Weights of a small image classifier.
Model: 6.26M parameters, norm layernorm, activation gelu.
Data: trained on rendered roads seen from a driver's seat, with toy cars, trees and houses, 72500 training examples.
Rows from block 7, named by matrix and row number. Rows with one number belong to one attention dimension. Each number is 500 + 40 x the weight over its row's rms, rounded and kept within 0 to 999. All counts start at 0. Numbers have three digits each. After the name is the row's rms in percent of the matrix's.
# q: attention query, key and value (stacked) (model.blocks.7.attn.qkv.weight, 576x192, the q third), inputs 96-191
# k: attention query, key and value (stacked) (model.blocks.7.attn.qkv.weight, 576x192, the k third), inputs 96-191
q.73 101:487510544540464454510439429437515449482538430464518543498536526561541481462455421388467454534492485495525561507432463560537487509466503509519416522516521493455454502508503448509490506505551577446451494509531476435445525519565441501506422523551453516491481445513528522563535534495467518493
q.74 097:454467463503474396493468552451462500537491580532506462435478496449519528505522497474478470500485505493497421555502423508597544539539486467503493590515501459545520569497440512491552515529484478511475417508463509465566538495460447515491481469439529488507579518519528457517544485505492471516
q.75 099:468466468531431487522530456560524496479445538518525439548441530539500462469561559516489547487553454499503489498465540529471465494497553494500506524524502445576496539604486543486531505505475503500520428518463508484564443514425501586539524575535476519505495463584593522517445504498493457487
q.76 117:513500448507413515460537482533477545446439469525477512564481460484483499485485502553472516554515505540439446497469493441560525574640552493554518555466548520507488496569547387478459485560532452473561449540510524510523482475482511540510445490516530510502465528466541503467491524547496498533
q.77 097:534510516616409512419536535493416468501454493536522468473555540512478498436510573479568483462546489476522544507577494539504500524566429505569501496368450512528496506503484510434478480545464533438459517481472506479505471479467503542498482434454527536496482544527445501406527517495571492502
q.78 095:545470521518440536481502600551541499487463504475495514501555499621525575480390492479473546577429529453484544501518463453479435513447508463550474523543572501476503562529504501523488481521458470538537491477533528503461476549442488436514514467573512512492521522486521417532449516501508463514
q.79 091:465463580481537515461532459422421434514458483465545497464507464448500446482503564525504497430555509476508537507468513585527508533533519484560479509474453464479458443555532468493479513473586447453472494451462429547489473508494511548451517506559460585508514427501453530480615493532507499453
q.80 097:520451530528465548544441477443491513479527444508481539476478532564517616474451500502487482535484484424502474501475482461493412411532473537524483474479558509581505520439469423464521487516465469488493506496473499449495448451486533494488529436492499487471562453485552556522513578550542428474
q.81 108:508513527576520511520559500532534532476470463515550484514456490522497452505524503385493494481585544504525496521513440479555490568482577439452498488449522595500474553471464468518474470444437481480507521436570497515501503527447433514529500511491519521443511545539507529489481449501480459511
q.82 097:537501508480490483548483451545492496420563487497513509399441502429468517520528504449482482498487448537546461583452529506534484505454483510442510502528531523506552497438554565365445509526469529454495447515470503505560485435464488596506478477536530490480499511539503460492509504545513536440
q.83 110:481594497454522518531470524492474574525454455491486527553545558465506565493463513504420545531527489546442487502457509531480441517460549451519536490508477534516564485468560462528452503547483404566528481462479532481492536468511443541484486586480470529542468491489550526533510493542539487627
q.84 102:511551592534488448585489499497482519535527491492556452467557495456422572531502502445490530513500521508515495472516439459576475578457491483403507514543551546434513485442459523515472474486554509488516458498482528518457528452511517466535502525522505515526478517574461467452498473450499439487
q.85 102:479501510549518542521446462511504455533497509553589462495493515572443525494527510501583488466483459530438491519587540494397527448514476467532487472449507495594476505544439494511475483512544555480428534541481510495529501480515490522543560487479548583464487548504543462460507535493515434499
q.86 089:514479518609538531467499451470405499520616459527484507528507468464432464452518473536500490471485523552552484493516582480527466469448515494456500544454502485449508535555489488518459465494535526511498470573525512504519475480474508419492525509476504376551536388488453559473515582490509454440
q.87 105:486486459551436560508487560531506480482462506401476487391493578546545492549386463486509516548540455469455503602423493527541472515491441498474494488483559410550549440433466467543443439496467462529503542487477512518432489475487488489477532476517459596495561498490487485437499445506484521528
q.88 094:469489431500497482495537528458518501505569484515571529491539490528556530464467477459540563547461512489508514460496517483496487548516583517513444588539513487497540516475529504486494507491525476579512475534548513546527428459541468549519586525446517538546483463506505482528463553494421521485
q.89 109:548458548512487536541486460584446496475489531479499487450483467564533461575501472476461519525501427513472498521469539468423492553474500457537509445432494479510530490564489530499507471563498554455473558618472473457429537489462485511463459463521445531596481491559412538539518467497554460511
q.90 093:511442414574470451527504535521550498478537506517510541560462523490483507556440466460472495519505551547460535478483515504509489531461462462438401542532484488528503554480439407395509452516685550469558530438480450495482496569523474467539500557511538510469542507564519456502434490510499501514
q.91 093:503412548425519450519511509474476469454501412446484488508502490486492503453545466531553516486455511468531550452509471462545485443483562509531447549502545515520505506546513549540500513554499460475476446482466470580479489459457548487478544563547478473591517508478467507504453492381508580511
q.92 096:490492553531493454478439469490491496550474485533464529479504488544469564519497399437475511426532549505580520515415492501524474484471535460487483452474523561492484537492487525527469466493456546469488512548509488512467567439581510456569479439524498464442503506502486491570533492449424436461
q.93 092:503525566473535441536492478578497523475521474486490463568485511534476484494539480497498532532455502494473565474499496561522508570473434495412557520541543474460577518541497452422478549585427528536526479491440502516499527515427547490510573518473542517496465458467474472428536542468496459472
q.94 098:465499477459385559498511494497624547494485518497382475562503484535510490503502494432486532496543504497528508528458452502548517472441472582541458476525535526515521505443472500529536495453473434517487463478521516529557503439497488473435446513527521426487539499513474528512485506470474491539
q.95 100:458476471571500444540517510479516493481460504538512476592410492548468553436519509498539484489450393402513441524466452501486505556416543509523471493449512458558561467551466464524553469493421476524500490569501491530485473515551501542518509467557496442506471459479492573523474429526593533530
q.96 089:551444428524500524505431516536560480444543461522455488471494444450524432533546435487517496439574508506516482454537539526548444545499503479434561515465528509508457533465475512498489523446504512499532490526456445538505512528560520472522570552499538467563506490485511423459493487491557561437
q.97 099:562572497560470513414463428421501499536494493508526577483506516453416518391507471446438466519504556413413536521512501488474564521530459461582516590510435524501486542533526379499477473513516554544528464572513484483453523496499432535519516474527527467483507475469514493517512500473433481515
q.98 103:563488457455400501427497546568483445493461562530482444571517533473504505499506455493489593454505536470495551551529512536471473417480523491433506506487521540456582608538486483518483460468533532504474506520582459477500544487485488459499400483493481440516541463542525562563503483527498474524
q.99 097:474443476519464443502503497542494583562425452485443507569523486547527515504480505488443564437531504470556444536579483571533486521528498443486426529499477517498507506497584520425515486512489462466640444494434525449536492486519485510467449553458476543549519558572448522519466491503481448451
q.100 110:523458483461536535454448525509518509441534527480412468433463480538460437518435470498531529526449538482506479504511493464458536504560490522580482462491529469382521502573632520444500507541538417559522506486470491538535472522438505555479494448506494570454493532537572492447545549460524540537
q.101 102:503533493461519472434505494474478464528536562445500522497496460445489577500469490532444530465464515514515529505484490535434610433440513474454469476486458452523449537477507487460549440508454562585516459480461456451517524510489481483441459529558486449468474470505502527553529455462480435481
q.102 101:467488458512463453513504537474453467592460580511519483517530530527499579477464489471451415522540601503476497513450591455505517507544462455526481471509561486425480520562458600521479482480473500522487557539544516442520500480560558525525447462528494485555512523558404483502555450510450536504
q.103 101:551466446547481472563507528555530434515501510461446479491510531543515427494510433486561510517607462452479501387476541457514488472419507546490480465481522515520463491467438542516499497436489486494490540568441492568546478528460466453538558515504526502484463475509517548454499516492504516486
q.104 112:498558502441591517457523539493563430543463492518570449440537413488500502516527512470475521445529494400545500460515485588507429413501497544480548502535461517545469416479531495511501487527510474556532485474504475602524436496476440455517550575553501542463445492495483482510478469534455475504
q.105 100:458426428524527452484497538534562501523487563477562478534514552459471524598420509571420545498477539486519534496486531515488521434514519421526536502456485502511515513523456550477502495465476492481513529450457499469470481486511564521491505484495481466530474529444449479433467478487492413558
q.106 098:523489454538561473477535565505547495520449505461514567572507470508473507453509444397505556538522513508497541481543536512549524531468523525542508525464535464477526490427482464568527579433486472469553548506404588512409548448538519508558451558464444539454499442455482527471431514501518524518
q.107 109:535563520434529467597467462501487574518499465442558572496569498496518549518500483515432541517509557445456498511468489546447478461490482531501467389423541511478439489438539565506472566515494459520510480631486507536574473475527507375470452545473504473485519519574528507477546508478457461503
q.108 098:602511551485485469435487516550574560447512499544464597446509489473447525466501468493465534501463506515536520455485482434525480502476498541428497523475483493440511531511533447534504504490563568554404489464515570553458459420481468519483431533501485542470529439569445471521493598550563458497
q.109 103:459512477494519508508544501515526520518469471479490565410458544522554547483478493565407504513469509491522491508499466473531469461532506517465480534498494489502529383501499589486530513475535516544526466528485535535478519495532520469528550522565563460511501567582384567465539553465487436475
q.110 096:448482532453518519539505517510496497567493575458411509447567445564486477534543511488512514472467449502474486581549463481510497535479501467465538525430495443523591543523507557449519591526557488405539483553488537503518538516465529476468442522471527506540621512535508480445511485504570486493
q.111 091:504590467445506572417550474460485506489573489464543448509446450539506477421438506543518526487552499547472453486548480471485527495504517427458392515495507527446521513531523562515459530456476606487532452500498502451552495555498577473420494506575562524456478408492551491462471481496517518448
q.112 098:569494474537437504569539427489501427483546499557503472438468501501434429501475480541552490504480538479525455526505503486471467515508449557492547448477512540438543468537519473506524506558427503527396528461505481539534528498521548473458475492495480497458480479426483549511517542490535505536
q.113 099:516517503471518537508526557458477499461506500535538441518531479472474520523531419440527485526561517562541445451524551536490564446460551561482571457576476506435490475479391586496466469519505496490512501524544454531569586480501540503499501501571489503513526479437518560511523504533471456507
q.114 100:499475512429517480562501531495468510555379522460504475503436515524546453565471556492543495452525490535505477521498501549489446454524538548479445479434516534401609601563609477494507531516504502505476547494479516500513547505477462450489573445532471504527499544550479429482465473518473503549
q.115 103:563538441484522474468437555582461524422539536558507510502511517459507432502448458425453532498508530565478531469497443530483445443524460435565470454456527518502476457489554537576523500445495548543548499435434506526509469493523470575544549537546525475451492541529467506519496498478518546527
q.116 089:439467469530527573508511481508466514510462589451467548543481498497552493479447511426474494412550522429574529497529449530494540481476445510490500514494486522549504516540531540546467514500498571502472536488494509499507447549422471483488419491499520503460510476460604451525488545508429498565
q.117 096:481534441458543462439536594408459557556556515476484478507471480463506516539525532540537468551546502538478470476552567505448458554448525542492530442569517438493442475520539489554544519516516490465502516458483477434480517539499470521479521516557531395499460493416459456493548554496532506555
q.118 110:560549493450469424445454519499495476472563568562519517522435530511478509500510561525469492502540468566441505504413504490449551516478482542475515463488384429493461564468503480491546468413439522544479471474541551499504551505523458598478500531452431529501440460517477493562468487525503441501
q.119 102:487487512557578477447457472529465460510516462532453512519470523527507524481611477450513510509463476547492529497487445601481498444527527568539505543485482536537493393426468533545485534509483466526487513539487469431461456486581521487546441470569456385515469562510520443487430495512468562484
q.120 094:386501530495455450485551534503574467490454460536592471497526536509584473517509510466511449436492415543500570516520501520448516471493509515486536448494505537459523519532481553468451482497462514467458555545467501499468530404477494427463482435493540471503484531544438465441462448616508475523
q.121 104:540526464483518527468570442544517500516547476473528480459515472475424526504498498481556532469476542497454544459519473494520513543507481452498491529533440444554531412488501535521409491510490510410499437457447551524523586562554566538468466592521522451472439460518451498471398494508503506504
q.122 093:501574466509426535480474495511471464476529504472494503540468417519491571575531459514489519452506503509513490504552518494476484444550483526468493519559462527498517527528506497481545499487445436465468486474579543476516456514481549550489486504515467436588418517552451613493458518500453493516
q.123 101:445478574613469497478468409547503448484507506481514463496494548605525500495544510498485564498507483577508521519462442487481489400491468446509472483454461492473498534529460491486477466430504514458516533581511486531547493459507548423485504543474434479541562577547508501442513544459514550539
q.124 106:497450539471479454517557447440524447476512399499549476392489471467496492458436538543440499546544526471484493524513558567499483483478508522571439545565495545558457531602446510497509547472440524530481467475498446502447520424450565490470469511511486540459503481551469549519499572549621513444
q.125 099:473508489561452522458490484512493498518530496450523545517504499517505530519488502478454489501506570392391432467439484518550530496425481444538516481479502517391436436478490520561500463567453517551582489518496538476528579443523500510506503544472498498535475527490605489580477504402496488533
q.126 099:430496507461505525505513488513580456455515427469515528498506479396496514516518495492533519497533517525498465494460573545459634586480453482505569464502496473467447479527423508493461461475520413476471439537513505463555511503551518477557526519532475450508437500478535530519512511492505502436
q.127 089:501456459478487498468502566551461437508518431504438482500508486498532450564487553426475510518485452531462461504525540491493536532497487440471545494431478456545516456483586518580467577516528442496524494453483466529546518558473490550443489494503398533507458442566529538420418494500487474502
q.128 102:465462459452500471502496484566474557485510479412501511454549499483514464490453528451535481486381536500493452515507520478564447504569510465446569435477499484535458519541496511469515567499528484530487457549509410541518538483425533501519508534453509504543576516509513453476545596492526449519
q.129 101:489510507575572549498463510494482538507527466508463509472485448471545472489525526541547435498527576516498550474463547452531637505500474526531486488524479491483462482491491532473502487462462530530514484532538393491575493429535466535459511506504486403567489504519564486526466525445487527496
q.130 099:560526490545493486482477450510506460552435501547542510523504444449526506497473520473475503529534535482481495536505478525552540445506536509501466421523479496506519480552543524513488497546492547476485500523505517432553477502426483599510498420482491561534496546457534515458428523484548407413
q.131 091:500435466529495467513466538500460505499521525455475511474534521480507483543393463464463524520464520496470496522508488475562494475560478475502485521498484452509496471467561540443522487498473497464394506526508558552533503496549567504471405527467599420474468534487464499528577477507460438509
q.132 090:516487501474462490490511523503512529580491474545463507480512475474477557509468578502555485528451479564467529461519533478554434500511462473515419480458443458503483552485539512549587463432498548513519489479447524517505502500533478573489538527445462516508489521434499443476543518577545570404
q.133 101:477502519509463499448488513575479583457493529537519528402562449453536557510433492492509463525451457504430511552469497549575506551521552519519478454448457482515420564474503534503455474515465555501420468513599525499511444526537529527537535523450510524475474563477478573506461511474515496459
q.134 089:469483516570446440506547568522468511508555513542546502492482566554521459534484498492447495541514516463497504437510481533407441434431531421465532431477517530556516504502511531487488473546445531439536518619533512524449508478458478497494494429514517495506500491520488506553551512500468474553
q.135 099:480502483510456542495426506552523558460427435491510603525555565450455509464484487473484480533584538494443515397517481514518458463488490411427500423566446578512505491498535555482453500511515545539495489475491521477467459543500483557503499461413487479485440489513492491428575494488492470546
q.136 101:473472465462473536564575472442444496463528534532540478544471556489524518596509450464505546532450478491561453481494452532522448436485541543502514518576506499495529537517460519447549516479500485504536535488512591505442521457474498511471519475543446528461497467553464547437495492438525469480
q.137 098:484549545554487522459438449448500526511529456491498534484532543526479483523548483450573481481434473495368446493563558483471458522486573517472526491480490554548423444457522446497607483541454576479551550474591505460439549538558423527492508511508450559467480407453476416547463506499501477444
q.138 102:600510448491431451543495492543406452494487457509446498526578444514512437528527540495510510506516517463537536561557557479487492489437418584547509470485456570514497516485524508559456494470470470525562525417536422437524553454434536475550510453573536451493448518518507518507507450505517491482
q.139 102:556472433443536497482428486566483480516476484530549481445545475487524424496599456507453563471539487558578461528540522450539534446495458482495471476512512525488475448574559527474473511475483435511492462511548497497540510503475482441503468498433551543490513467547454488521511519452468424475
q.140 110:482537469392540540492454520470519494481402546499520497523538558507496506544458535478511456550498473458536454429599493519516490493487524598423507540515477523501549436487412573483531480547530544464555519491474500485508534489427476443522512488527522425424544564501504469444523499506544495453
k.73 103:508534515527482593421499457431529463480521504525546505521530475534439557484513527513532468438474581478442528501454465473487495430490451496514494451473485496431483497488384485562504531521491503538516501448482483543511526448480508485542509575495483493482407468521496504504560590479434471445
k.74 091:575486501595471524469511517458473567428489499561494524544500493525506512494486485544514571439541555479473544423620540436390456538514498543442529456528512494569426511544429487523570507454472504479508556488537520508463490516510466514459462508458486586513520453489519547476431451540477565542
k.75 095:478516585502503442513474552398440502557506461573610441519450427491446536529519467489470573546524532491442496516528467441498563551491578458565533508495473493422507500535542516516517534466529373538556441513525499553557505515527542531423481441448466438515541536483527432493501506550468532514
k.76 112:497553476548578470481481512527459490493534491483478557512413489435514438470523507534485554479521547555532492568470537464438502505541550467482530475492426541572569537484541488487492481533577476545502482512514504502471485534503490537472508479539464553471532524477446375544499465525504483432
k.77 103:519544524396532499507510434477548540476521455558500516522458514465501453493481502467492430488504565428405503519466507487556478418483475463509497458526507501530474564479492452542526498538580522509601565511499476520499536469528482564537444527483499488537540544466486559503446501488479495490
k.78 098:497487516441524478493502484515483539533522505493531537478525540456493449466539452444464498537558447518516551462540494500502417446536563492483502486542452459468544453464471437477496516597516495572474569453469450589518492533500478509515557528462492519514471486556546505463495565421391484495
k.79 088:476430507490533453426511429529520512577436445534477398509469526479492439495486566579487472462481467482447552512503428505574503467480488425448554500489527486476528504556513476475482544482484522481467481539421553428534474484484417470527572450570491532493418529443482547482486576567491523463
k.80 096:551511494534480507495486452517522558549507453464538469511514567497510505448535583478524504420478539506501463498483493405464501438487460453433461479552511454508454513547438428489570427543534511528492519510468477515543528470619469544528440537450441499474495514509473459495494522401497509534
k.81 107:526511544557439445485506514503500538539562528503566531471439544517544469556491496528507537482520493482493451480488446505529450528551483492643411495515437533405527588517525519598544454452473511597506530511450543449454510532477534483513428479569515455492502532508504477465434510528501493446
k.82 099:459442463491455477565471546475455558494526517531523455446516547551490510561525475450423527470505568447542529454471508543456496483536554498470483504532473542513435472435454486528554542497490510445547580496492499521452405464535560450569525469516551454508575508409488447521466557473508475497
k.83 113:528514566517539538482529508531475458541540523503540437463483469444482538477541486538495536472498506513506563441478517476462579546532537508467465532445475480525560556482477464404509563454492509491480537469411544536519485538391520569506502515555451510485505485512500463442498583449444519406
k.84 094:469440467518496509527463481515545510531544458541451498508509555532450495477568558566521458440559537493520526473482469537426488487483472537501525495491457481569434468532546466537537514516424463505485513466498497408506479525448491464516534524474486452494474507526566499482505467501505551475
k.85 111:536447524459492475461603452505520455514494476482483507516463479523475513485497479468451496495548413424528555505520539437477530418481524476494437447501554523514481503533550467482525426472528558544491470505556554521544503585500497533517441504480484497514558479496517470482492482498571528541
k.86 098:478521444511528500481472488514496506403479455530543548543480501576480493487499489546534458509472560546462481488474478510487491457443526401564529493502489445527481496564540519548520474580505473542490449486509470580441518500539506442473499515401510538478480588512458455536500513465469539516
k.87 102:534506429426478532497535475566505532522571592498431509458585533473415515453517458570499481523381489493525532488460561478482537515612563507483465531494524522472461443522457472531512465498523495545440527493508474489544512445546535514471518517549515489444532490493506514484491473461436488508
k.88 094:564486495530459523432447564486486479472550460438502496443496488521448500537551544473518540544412510524473482471498496474497568509505460500466487494522460491451525456494558497515520503502540506502459515514474466495467518438442473424524515494482521576590432477490491571433445515523516521509
k.89 105:451511575472507493464487566481536476519507446565410521519468523507502468490511484459470481503505499498477536589493483531497536466459467521504518464450507409440529448477463528533524461527446500556454471519478442584580549454480596538513439482538462508440528528522503514492483486505502504557
k.90 090:483518453439449535505569547408447427564544446482506502460469457449517503421453464524458577516556472488529547502441514538440492432526466422538530506462502491490457491447540549589486443470476513501525477528514494445443571489433519463526512525536548411475487476567554500490503549545481531489
k.91 089:511512493508480543513498524544502542486554473563566477530513543442440507498519513488485494484506529536565500494519463531516453504564493441423562428537472514518543436540450459493489504450481440493393436459463517417453503494446481515547549509503474499448443481456501435537523461562462488529
k.92 097:530546483501521531450517458494519552467482476499567530549491597485499569539517523527559475542476501501482504539475510498480530497505358392538504478548430461439458481460555475565430445546460490611510516503574520551523511484481505526548533508512457496490454562497560486531560507512520508464
k.93 098:477498467485482462467469487505486569567516462562474461506535364553517522517541497544501429490560452448484503483549531522472481545549483486478506501455447444523509457467536426556556473498512468467529482487449482607484541515500466545538524460525479480495536503462516476489437492585536506443
k.94 096:570555474487469574518538434555479447508532612460506510521476525474504493543485509527541473536468456471506491486553522455471476488470468537483464532506429510470441473542558492520493512497455526544548534498538482451504446529504516564544517435452453443504468539564499442494570472505408537481
k.95 102:574447512453529530495484480502542517540597531490532611521437521492523501532553497440506479469513573538501518522455516459495493456567431495498543492547463484450480578537481461461506498470518517434432499469584510513516548439491498474533410476532489501457518447507488507466445519515425520528
k.96 092:529516463501462523517459425498476470531442506514440477441545480547565560483535543524486452555477467502525442437536550556503453483504500469464486503550500538563523504470467495493603507469496448518444479478488531539514528464477463488458506515540543593509508571455500532499455524484494521524
k.97 101:475510477561505527496435544557496509471504496501485496463541541528524479503474513441527500482437544572519473520489466477513464554469509508460489546483513527531471440494472555502501455439529555526530512473480535539486484486524509469500522483499498526541559429508530465433608613484499460530
k.98 097:461565521412506473556519485525473480483508535512513497564471507476576473426507420409519485380446474461443477565554498581426545485436487405451507521518436555543549523517508517488513462477547482449421484466491548516518529491475473496523451560522492447515522547465520537485477507479463518493
k.99 099:511561500523473531581471456519508524502489420472478492459496515523567528485489460428518516491449525543542471472529488588469437500528585506437481484467585512595494478476509427495432495550514440506482460488491489427502490514431484462513474499473536466455497513490489474426449500503483471511
k.100 109:450494484544493459508437482463495488541454445518536472552560506504459524521422527506481523544447398535472488424495557536482536514508514456573519542473515558539501554530506462542490501459444468555583471510474509471449493583553475502494582495517514503530507593457458491519582532459513482541
k.101 098:561485451505479487461460535497568490514469548467486463487527534490494460511479447438565444473477509547499461485516460483495567497555479422456545590522469523511504542389511516473506540378486470572476526532529471500528394489496457505518505537447474496591454480448544439491549447517537525461
k.102 105:489515491538483512490488535532493536469510520470483524482447518447487424452476519470560453487514503534469499534475548529509499515462512540533497487566468494493431565490548526498418536460436472537496476446418499544513493511541566435542481479530448491469447487415542485490499499518519536522
k.103 098:532556432510476467459528470417485436500497548489548553526491531528528468580427454504551499477551502494517514453541413524473453441496469452477504478517468520463483526521570566502554491542473514560489563489501528460525521523483556495460525452519573463482482487480541482497489453487508449524
k.104 101:536422553505502529513523473488492567431420512449528491522523496532516416539493538545463464479581569468461519406555549517540449484479446445525537486429518395465442501523517572528482479468496543478466433531488526537550472513496504556509550527533487512462473489452485490484518423474491497443
k.105 101:474565520513456469474496576520552512509546585456517486546532468419481569439475483539587466566481513494511439449516476479461519490510479530444495509508534557492485525449486417530488568507508506485459473496468478506504446585460449427482467501497441463490432508469493498529450465513526522550
k.106 099:445506480475495518462461427507532432453479476464527474503511538547529509540471489475475447540550519474559503500552454537444554436486563514522461376523594535504500495502473437475451469464548528387519515492492498512492465516540523516504427536527464615509497540528497481471612460519477478452
k.107 097:510543581477526456516453470489463525542383455440537476488537477572509424499495486494544537470534569546432526495421464527515421496533516493558509489504470432430424583535522528492460496466565444482505481525522479406506538515493583484527449486503481497459500554500488493523497450501471499488
k.108 088:475501499439513451504525519498547481410473465419594490532522539555539519539552477544470476480495472469544459526525567543510485531521489487558473499482513546519506501521538520461485545462565550485471527483504431454481538429527491537425476437586485502567436508508511518610471509492456464474
k.109 100:514502473483538513576456537494457547471560519440547428463559532497518505447484501491419475514403511551531549475541517467418419507533526478530491501449488501521523482569531525499520524495434447554541400429533516491505498509443529571501497454526531495440433514506523570507472522465414427529
k.110 093:433563500502556491519450451486399489589548559474472427396469467467512509520552481429463454425530495466433494478490509534474474516527568428455496465478533524493601513531562443482518553503548492468501413470476497552473467486429504482464506594488554519536561532504493526490498502428492508513
k.111 087:471480551467445528429447541556414525488539537539537503453502521467447451469521502465441609431490530584493451518513551543543533490527483494486554480499567432471526562474418528577463452465495509548527429500495484470546513434447465549515520596464493474509483506393487560451519483522505554471
k.112 100:512509522477487527494516492506508529459477535474469467493570511509515473517410446471531460441460400441442499506458566527411494466427338579505565570493487497466510517458478520417490504472521522511533580533495545450443482482484477570537496524409531545495517464549553511486549548497432486540
k.113 104:494511474493494515509552489518464528479552454555444547479515526521455473545499497492530512521521457400510448548500453495482521520478506513515437475554488507489472510506543509526507506554434538549483540511486509513475501492567585494578566533513518515463511437440517439492471456545430512465
k.114 098:496471474557540412467460463529451531505524511606531517565473518558420523444444433552498488480550448453496542538491556481483537449546458510504463439457417487541514523472493529500514577555483516455589523474469443498463498494487467459547521572433549502493570558486427498456550407504427531528
k.115 098:427535481506509558522505475492502445503579468537486481500479510485449425461510496488449541473461541460512403479507563517466439492484502474530454497499435577530558467541503441546536488493538469503565492522468507537519519471531458417503486508544545471445494512525472522474502513425422451559
k.116 099:516535473550447502419531484441503507526470489531514464493477510473507478433489445487494517528541552431503488545513527518569498478476418475528530480482523436503448547515463494468505459408469504545560521502494575445548492484496449487531555499491519509496515487515532469579579474425498454465
k.117 093:500507433482500451459580496464470525531545544564488458554527437440424419498491509430487529550399475439505464466462492464526474522513470524519514483488497515483460463562567449517451502470582459544424474532487532563523430541501456551565460577444521525503512462466518471570500544524530478447
k.118 102:553451513448548476483465528582467462451465516531510479507471485453476449459529524497502564467489479520491497521519506480525533558574507512456512533531530530448543525488524481529469466516462533500410455452451542444482492500531476507532499536547509490479465512446479547478498503560468499524
k.119 100:527508431528528506508483509468529506539498519527483512498477440458436505467513526582441479513432598459417546456501436526509551510432498474521508508549497511468448535519513445515432443510511545495496452460524518481488531482577561495477457459560519557459516521561510546582586465437493468483
k.120 091:478457498501512478519479497548472547497553564476540492486430445493414426462453474556511443499554567522530517505452506517504550510537581534416510546482500450540574537448504477517491521466490402520413507447493543500561521553525502439489480519478493498386469504438544520489464457471576466527
k.121 104:502515494556530615485486509484463499476506540505468522465498471466518497547542482521488550429473506500527474474459429507493450524470523530459546486539549547474553437485508470595525542456574476517475476420479529445485430480438510467464470575478455460556540536481510484494461516449445444491
k.122 096:549480495418495490477566512493452492553478554465436475564589526441487535542533420507579467417477472472555459515478585471446585416506503505509527537479490542468458477428466461527432511501504440532473513564491593544476490460511494422432467508454517497527500460520513506516472477569479491501
k.123 097:510545480453507443433466502441498517542491446470496555385479461495501550440537498501558475480555504473506465531480468539426513472556568492449561522555462504478524483574440466526507444532385500518554485448519563501459519497540596467495529530496429495555551495526480494536477565456573535549
k.124 101:491519568537490559498532517585456531487504523459600548533562523446440465543481520446533535492508505498547477494479447483505515595410470493500474477486525420452487440481524533459495514476453485526460536490476493498509560474488507574461488487471505493498555461495520520465502506538490424549
k.125 100:477509472489423455581516571462494479449549465496441490499554534475552529544478557483531457454478561506551513471512525492521522487482550479494527470470420454476479502578416523483519496536537464521502471516488430493467510525499535478533569455519462567514537518560518489505516549494505451502
k.126 098:517470499411567513551489511483506461533508608552484476519458506557537504498527505507516546484413491497459571517533501498457527505465550484537564461456501447572536442469504497495512530488545459548405473506474568520508474584498490521453419472480501504500467523461523505487562525533552568521
k.127 094:546489437494519494485532490544497460547484545578401503489527603436430536554507499427461464509481508495487559500530525537571542485499491450490550463483496568515578471528537502528479540531461501483544488458470536422505488479474491507447417580578525490484452464472418503509563471462506433514
k.128 099:523541546502516474461529466467480437421446496483502520442529493469529434502518510485453480398516522541548497517486526492564498554494498448451473467556546474468614472482472484555526475497521462542464477479522479549469515517479460413554574565490543527522440495578552506514479446440504494509
k.129 097:441543472571486518512507499567515437421511454529561465501482489454496437574450500597472502479453549534471491471457560443511497640501538464475532556476455444495467480435446475513477551485387424507501472444564515592546485418525516473487452419434464484528498539475537486467479492500448461524
k.130 100:444470537489489494478525426543465489426459453542503501413484471402499441466525487455512583531513493479552508500464549547479520611562494504441454480512466532454521467448426521396540551493508470502498550561474493573545497522430546465481489543569604499536497527526500506484446478552454471477
k.131 088:510497499584558519499488421511489404529530522497464535450488499517504522542467532471563476501550470495540475508517466458558473549477441481557543491523514469558574488555429509501496484529445475516434513453486586417526579488527422465504428437435531456520507528507513538525506503453430394546
k.132 102:492476493518492481513530509513534574477484447459457461534564545545489492463459400474501528509439464559452549499517554536543522517561534499530500450545527504465555481523499477508476501477577477556551495517387466540475526454442478538534521524504465464398442467512525454491511429408516457467
k.133 101:491425500530456423498505557532486462480534502515480521452482455553485435525560432545482564481480501529455533479597456497523418470564497516491503460488541451497559507454515432497455545569517492494468474471533529496503527539487521491528523397499515458529494516488532507443488584491470430461
k.134 096:539499424469508488510486523456474476566498539493450530430464499462524449436583473477547467544585467499505498539439452555578509488495529447474517451467455500474508534445503510532569505535457445484487494525464583470533448496475453488501479512426447528530497517496459521474421570542526492468
k.135 108:518504508445504553550506544499488529596481527472506519517489513491492548436566526491559555499459596518505519484453422488512576549521499506627492391525538543447491523473453513528483517496448390534519469529467461530485499503489450440472489505465480591488476490571443524509448544480491460440
k.136 102:506527471500516490529479498435494524512484477461489551412490456545510496477402490500549536562549430539435456496477474496558509542533508461505500542474522512508456495482469429468494517475469550491516479557562521451450484559520486571473520553453522385495465538465486518543489507531496560471
k.137 099:452458512544535480499490469490508505428515516505463466470552443505444549414512491509487470474447473519459465480513518529552582504535552572476544534491463524497561418562478506541564504473576500539540474534486491599586584410461509495472527491461466483533532473497494504487489513471551550469
k.138 099:487525541536515437505511540525527560530533416527477490502507482505486492468468527508595462521472524511549519551508521551452503476450451467509428424482542520457484481457500568493521503430591489521486468522497467477501556462537504563550451514490485464480418559548569425485525479488568578505
k.139 103:579582552534563492472496445556545489499427499544429475530479501409478514463477479556492506500513511546418547534481475469468480558455487557487533494536505490464507466488486492468503522505402545537532529501549478524491463472541420417446511530538507516554503442443528474492519531524486493542
k.140 110:516495522508538514461444503442493557465489503464499490443556513477561458457580433523492506515487400479439473504487461506406503517544500426464517408440461523480554488543502490570443529460486520479561528506452473524402542517534532489529512511603500458535526483546522503494496427496493493459